config = dict(
    model='segmentation model',
    norm='groupnorm',
    pixel_unshuffle=2,
    upsampling='nearest_conv',
    residual_init='zero_last',
    learning_rate=0.00165,
    beta1=0.8,
    alpha=4,
    epochs=50.9,
)
Rows from block 3 of a small segmentation model, named by matrix and row number. Rows with one number belong to one channel. Each number is 128 + 24 x the weight over its row's rms, rounded and kept within 0 to 255. All counts start at 0. Numbers have three digits each. After the name is the row's rms in percent of the matrix's.
After each channel's rows are labels from the 100 images, of 14848, where the channel reaches its highest value: "responds to" is what is common among them. Only what is clearly more common there than usual is listed. The data: coloured fractals of 300 iterated function systems on busy backdrops. In brackets: how many of the 100, against the usual share in percent.
# convs0: first 3x3 conv (model.mid.0.convs.0.weight, 192x192x3x3, standardized in use, each kernel summed), inputs 128-191
# convs1: second 3x3 conv (model.mid.0.convs.1.weight, 192x192x3x3, standardized in use, transposed, each kernel summed), outputs 128-191

convs0.79 140:164150104091114123129091103115117124136127186120106127089090092094087083075074074191176118092107100113111125109124122138157111121108147119127117135128144120120145131125178116108159108139127129
convs1.79 121:141127126149181087151126160132099110127134054133131155143075097123123126128126113147126126115136122129114127121091193142131132109133112119131136141181127161102148137136089130139124120133101093
responds to: yellow (46 vs 8.2); orange (37 vs 8.4); dense (34 vs 7.5)

convs0.86 182:151151102147107105100108126107137108104096186141084137077107116130134099079136109177158111108117124101091111106118127131162118099117153116115132117115143123108141128127191131111136146125135136
convs1.86 217:134178084138152116145158151126113114124160132152126120145147095161133146108101095172129114114113131142095102129099114113127125173134109103140132157136143141054148130142132139146163167137125085
responds to: orange (45 vs 8.4); dense (36 vs 7.5); yellow (28 vs 8.2)

convs0.82 031:126120099139106139137110130139129135136143137131133136101097110108098102084092097046037113110109092125129141113136128163097145140141113046136129169149150136133154152139162144143129121103152138
convs1.82 055:129100165104073103096099129137144144126115142113120138139157130126127140178134141106133148134124129139174136131153115148114135062119144156150127088132114095174079131136143101119116119131160160
responds to: yellow (53 vs 8.2); orange (28 vs 8.4)

convs0.62 114:105117104146118146143123138138133143141136101138132157133137150147153133113136140052050129143128120148153144120149145125089132150150110062143151121145116142143128132155097141142116141105150136
convs1.62 117:126112106152144123151155135139106116132123074104134121146105138118131125109119130150131107134123128118085140127120148100141124157139126150045123163114124152127149110112089140136121102133109121
responds to: grey (60 vs 8.5)

convs0.183 065:131135087125112146143065109132145150137137126131120161088108106095088071067102074107095143102131121139138157139156151159117111148110134082157137140150137137149138135157129121114128068124147133
convs1.183 055:109127102092111109141171133124136144128133165140138112114216105135140153164095119151129139154118132133138159122155068098131124134132138148088103167089119115129139120144161113109143168139124144
responds to: yellow (53 vs 8.2); orange (39 vs 8.4); dense (35 vs 7.5)

convs0.37 119:111121211093167117118193108113125115113114099123159118171156106105115129200096141142161139147148165118127117145116125120138129117122134229115119109116115124118102129116100127110112103155112127
convs1.37 120:135146144111103143106106115104142134134131182156117128109169130138129132136137133108125132112145125135165117132147079148126130126123121111186127094132128110121105130152166128123130157121151132
responds to: dense (84 vs 7.5)

convs0.106 069:173174107060126116146088079104121150134144163131114078120111113088092113131058094115103123096121135121128132123125117147142113124090162107123106140136141123139147148100165110097173102132124148
convs1.106 138:133138160118145116136083140143122115121130107126130173131090121127115108144158121105124138122148128127150100119100161189117127061121123103185146085210130153116113152146123117135120113125129098
responds to: dense (50 vs 7.5)

convs0.70 101:106122126128137144146135145148144149137139088140142151139137137138136138127128134037041130143129117150149146123153143118091138153145115077151150123144123143151122133152083142147109135104140138
convs1.70 059:128090173121083103117103114128128135135104110108123127082125149111121124171152149102132135135149123120162147126156120165135130078125127163143124076131110127179094116131116117103097109125156163
responds to: grey (49 vs 8.5); white (35 vs 8.4)

convs0.126 104:105124115147130146146113144147140149137140092137138150125133152143148143115150135025022121138125114149147147114152142125085134152142110077151148130144120141150124136151100139145115134106147136
convs1.126 093:134143129113114073131127158124122125127139142144124146156172079146131165174104108159132139122123127146147118125122116153122131096129105118162113117180133130097106144166147112136140166140138103
responds to: dense (90 vs 7.5); orange (32 vs 8.4)

convs0.68 080:150137091150102121121086106114119116123126177129111122100105106105095077072097098202194137099133138110117119148117128163158123121114136098117107149124156125109152130124180127116145085138131125
convs1.68 085:154103173123102092108091159128123136127118120125121143115139109121129137180133136119134138120140127137189148131147115165124136053122134152154112073172111110169103128152116113123107105131140159
responds to: yellow (50 vs 8.2); orange (38 vs 8.4)

convs0.122 147:113115087228106118109100157138125118114119124134099128130164199191184170128242184106104149147157165137125136154117131161104130113137109066118124132128136125115124109119135132150104142095126113
convs1.122 162:125133083136126133142192123124133125128121138140137107130140110134144155119092121173132119132116132126083145130131123061136122226136122126064104198062139139113166132114132142139142146135112127
responds to: dense (85 vs 7.5); orange (29 vs 8.4)

convs0.61 046:150165117153152097124096129158119143134128156130105055104109139127087134133105099168174124073110119106107139119105102155147136115103141126120113137112144099130153134067169092128137159123092166
convs1.61 062:135122147102155139103106128124153143117130152114135164193139120130128113128124123114128164133106129147182109125133149111099144075111154115144133114127136087154109152134150108114139162133076141
responds to: yellow (41 vs 8.2)

convs0.103 158:100131120158134137139139154142147143132132097143129142148130148135144131115132135038045121133123121140141141114146138107090145145146107091145152113135113144147123126144095152147104158103145143
convs1.103 131:124126113120164134125141135146138130127128119105137132162117125125135144065111124133131132142114134127095136128134156076113129147129148140064118204055139114122120138094127120130137107135096127
responds to: white (51 vs 8.4); dense (50 vs 7.5)

convs0.50 129:117112108175109110109128168133146114106104124155106150080132150189180147105193163100089098145121103123108098087120129062127150107161121103120156076110155141109103133133137162154105194121129127
convs1.50 246:121193110115123156121129117130136127124162187161118106111147133159129114114132114132128121110122131140123096134111105127115125159130122074161145129124136127058132126140172141133162152124140100
responds to: grey (39 vs 8.5)

convs0.96 118:092111191112162135135192132132134132122127079133165132177164137140146157194124163058072139167148154146149136138138136134093135140142111152132137121132116137137107130135076137135100135115122128
convs1.96 049:127112165137105150114103103100123122137117109124119140080119171119125105123164149094119123114157121111164105125132147166142129116118136136219147084126115137159094110131114133109108120113147136
responds to: red (68 vs 8.3); dense (58 vs 7.5)

convs0.48 112:149132140127124109110130111105119110108109150127114116098130119112124113138135124202197131114137147098103099134101116121171125100109155179106110120113147118101118146106167121104132101161119130
convs1.48 114:133150144105092146119109122130145139128134217146120119129189131139131138166122129120129130125129132140144129132159032151126126119125126119131113093134128106133111124152165123132138138126143149
responds to: dense (55 vs 7.5)

convs0.69 065:154130120127112113108120116109113107118116177117105114112118113119118114115123117233226130116129140106106116136103114159163117104112144146107108141118139113105139126109178115110146126137119118
convs1.69 044:138104168113175110131094150108129132118122102123141192156103116106122109149147126102117157130144121129168121118133169152118136045116152114192135109199132124164115150142110111120113146123091126
responds to: yellow (45 vs 8.2); orange (42 vs 8.4); dense (28 vs 7.5)

convs0.71 113:162151106134109117116092109111115113123121184119102112098104118114112107098122102202195125096120129106106119130109116150161113110107145146111107142115138112112145119109186110110163119148125121
convs1.71 074:133136119119209128140124152141129128115142112115147173189098102133117117082117117134123144146097135127122144118107163122113126093115131127121129141167152117121150160109119114147137135133079110
responds to: yellow (45 vs 8.2); orange (40 vs 8.4); dense (26 vs 7.5)

convs0.133 113:092114183106161140142175123133138137132135075131171137178158130133136146182102154052064142164148152151158142144147145130089133150143106148140137123136113141144114125143072137134102117115125127
convs1.133 043:129132149140134171111108104084117115134127120139120139117125175122133106082167139093114114100157120113138079129121151148145129148127141103185143140131118145135109116139130145120121130111122113
responds to: red (76 vs 8.3); dense (61 vs 7.5)

convs0.176 053:153170116128139101136085104123124131126137166126126055117107134107090122114092106186194123082124132107121122151116120153163116125096129167109103128107139117123148115089170107111162119154095140
convs1.176 053:118133151088143119128095124134149142106136153125146170151125124123113119131144122098125159158116134125155125116140100159111121055107140114183134080193146106152119161118148105141122153129121136
responds to: dense (74 vs 7.5); yellow (36 vs 8.2); orange (36 vs 8.4)

convs0.105 106:094112173116153132140180135133132133125135083133165126173161150155157169187137173051059137168146149150156138139140138137087136143148104130131136123133122141137114126134080139143104148108122123
convs1.105 064:119110127155160147146140117117106107129121067112131137132083174104130097089155141117121113123132121105094119125103193120145126149135139135117152173112121159141140108109091147128113104121109115
responds to: red (81 vs 8.3); dense (36 vs 7.5)

convs0.2 133:117149089158116145145094140140150152139138120138121150136119127107111095081102098081078141113130130144143163135157149147097120150124116063159148129148112140157139112154110132133117120099151144
convs1.2 096:112125130109127127129133123130142133126135136109131114166135137115135139094127132121124130147108130119090133128134115103118127142130154134052127200057133106127116124082129122117134118131104143
responds to: yellow (32 vs 8.2)

convs0.12 116:129152079131112150151076132139146156146145123134121152124117124108108103085099096082080136112126119148145157133160148131107117156119119056160144125146119139159139119156112125129131105111149140
convs1.12 071:115125183092087109117073113123147143122146155121125136116127134107114126155166139071124152141138125123141119120127113186115129054117157117107143107158115094153086129097137107111110112121132155
responds to: orange (39 vs 8.4); yellow (35 vs 8.2); dense (25 vs 7.5)

convs0.52 125:157155095088110131136087106119127133139130189124112143092090088087082076064061065163149117092106092120122138109138133144142109135110137090138127136135131125132152121142167116109155109122135134
convs1.52 178:144119112154184101151142161133099114126132051125136142140077104117129127112116117154131120120130125124105143125101191118134131127134122131109127160158126154113162131127085134142124108135091105
responds to: yellow (42 vs 8.2); orange (40 vs 8.4)

convs0.11 033:151162138109161098136097090145122145135141141128128041116117136124079134151079105169184128073118124105127130133109108136155127117116140169121111117111129099130137137070145090122144150148085161
convs1.11 055:127107156100152140097096133122153137114123143101137178194132131118123118130139133101121158133125130139181113129137154124100138062109149116164137107137140094164092155135144103126126137128080136
responds to: dense (97 vs 7.5)

convs0.67 057:162139099116107120120099109115113120125127187116106107103104112114107111099105099217195127100119123114111131130114118181150115114110142105117112152128139115117151128113185110112157129125123126
convs1.67 071:126120123137184119160134153132109113115131065111146168156074120113120113096134122136122128144122130114101137119103187126135121102126135133127130153174138153128157144116088125147121119132099106
responds to: yellow (50 vs 8.2); orange (44 vs 8.4)

convs0.100 089:108120112198118132122136159135129128121123114136122144141155177174184172137198178049050128156137138142136134123128130129092134132150105059129143127130118130130124119135121140149109162087141124
convs1.100 060:106129079098144130134168120131152146120140149131146129173146099141131154114088109146127156168086136139115163118142107068118122149120133143115121162096149095128143147105149114137142177140136135
responds to: dense (76 vs 7.5); pink (26 vs 8.2); white (25 vs 8.4)

convs0.63 173:106125116138131146147125141147143146135139096142142149137133140141136132116129132040040132141130120149149147124153145134091136153145113066150147132146121142149125133153092141146110132103144140
convs1.63 070:106094143122094104128115114150131135122123090099123117122099145110109107177143150110134145157082127114160169121106153138131125068123128171185145063158112116171127121101097117122100101131179162
responds to: grey (49 vs 8.5)

convs0.147 086:094121211079170138135187106120128130124123081121178137175155106103113126193074132077095140155150161134150133144137138135106131146131121211132130124128116134133109134137083134114109098137122135
convs1.147 039:131109144167147170114135114080110119147118098142119129094124174116132117085142146110113110105154119112132128128124166139162132168129130153152126153084110141161129096128110147116117120112123131
responds to: dense (94 vs 7.5)

convs0.65 073:129137150152143103108147136117120110108104139123111110129161138131159156171162170160173141140151164115109092122108125086147134089113142199112126099102148128105100136108144139119113141153113123
convs1.65 062:126121145105076125117117116111148138129118181149126136118176129130130146160128133112127143137124130134157146127157061156134124111121134140168101095123127106165107132139160117127124151126170156
responds to: dense (91 vs 7.5)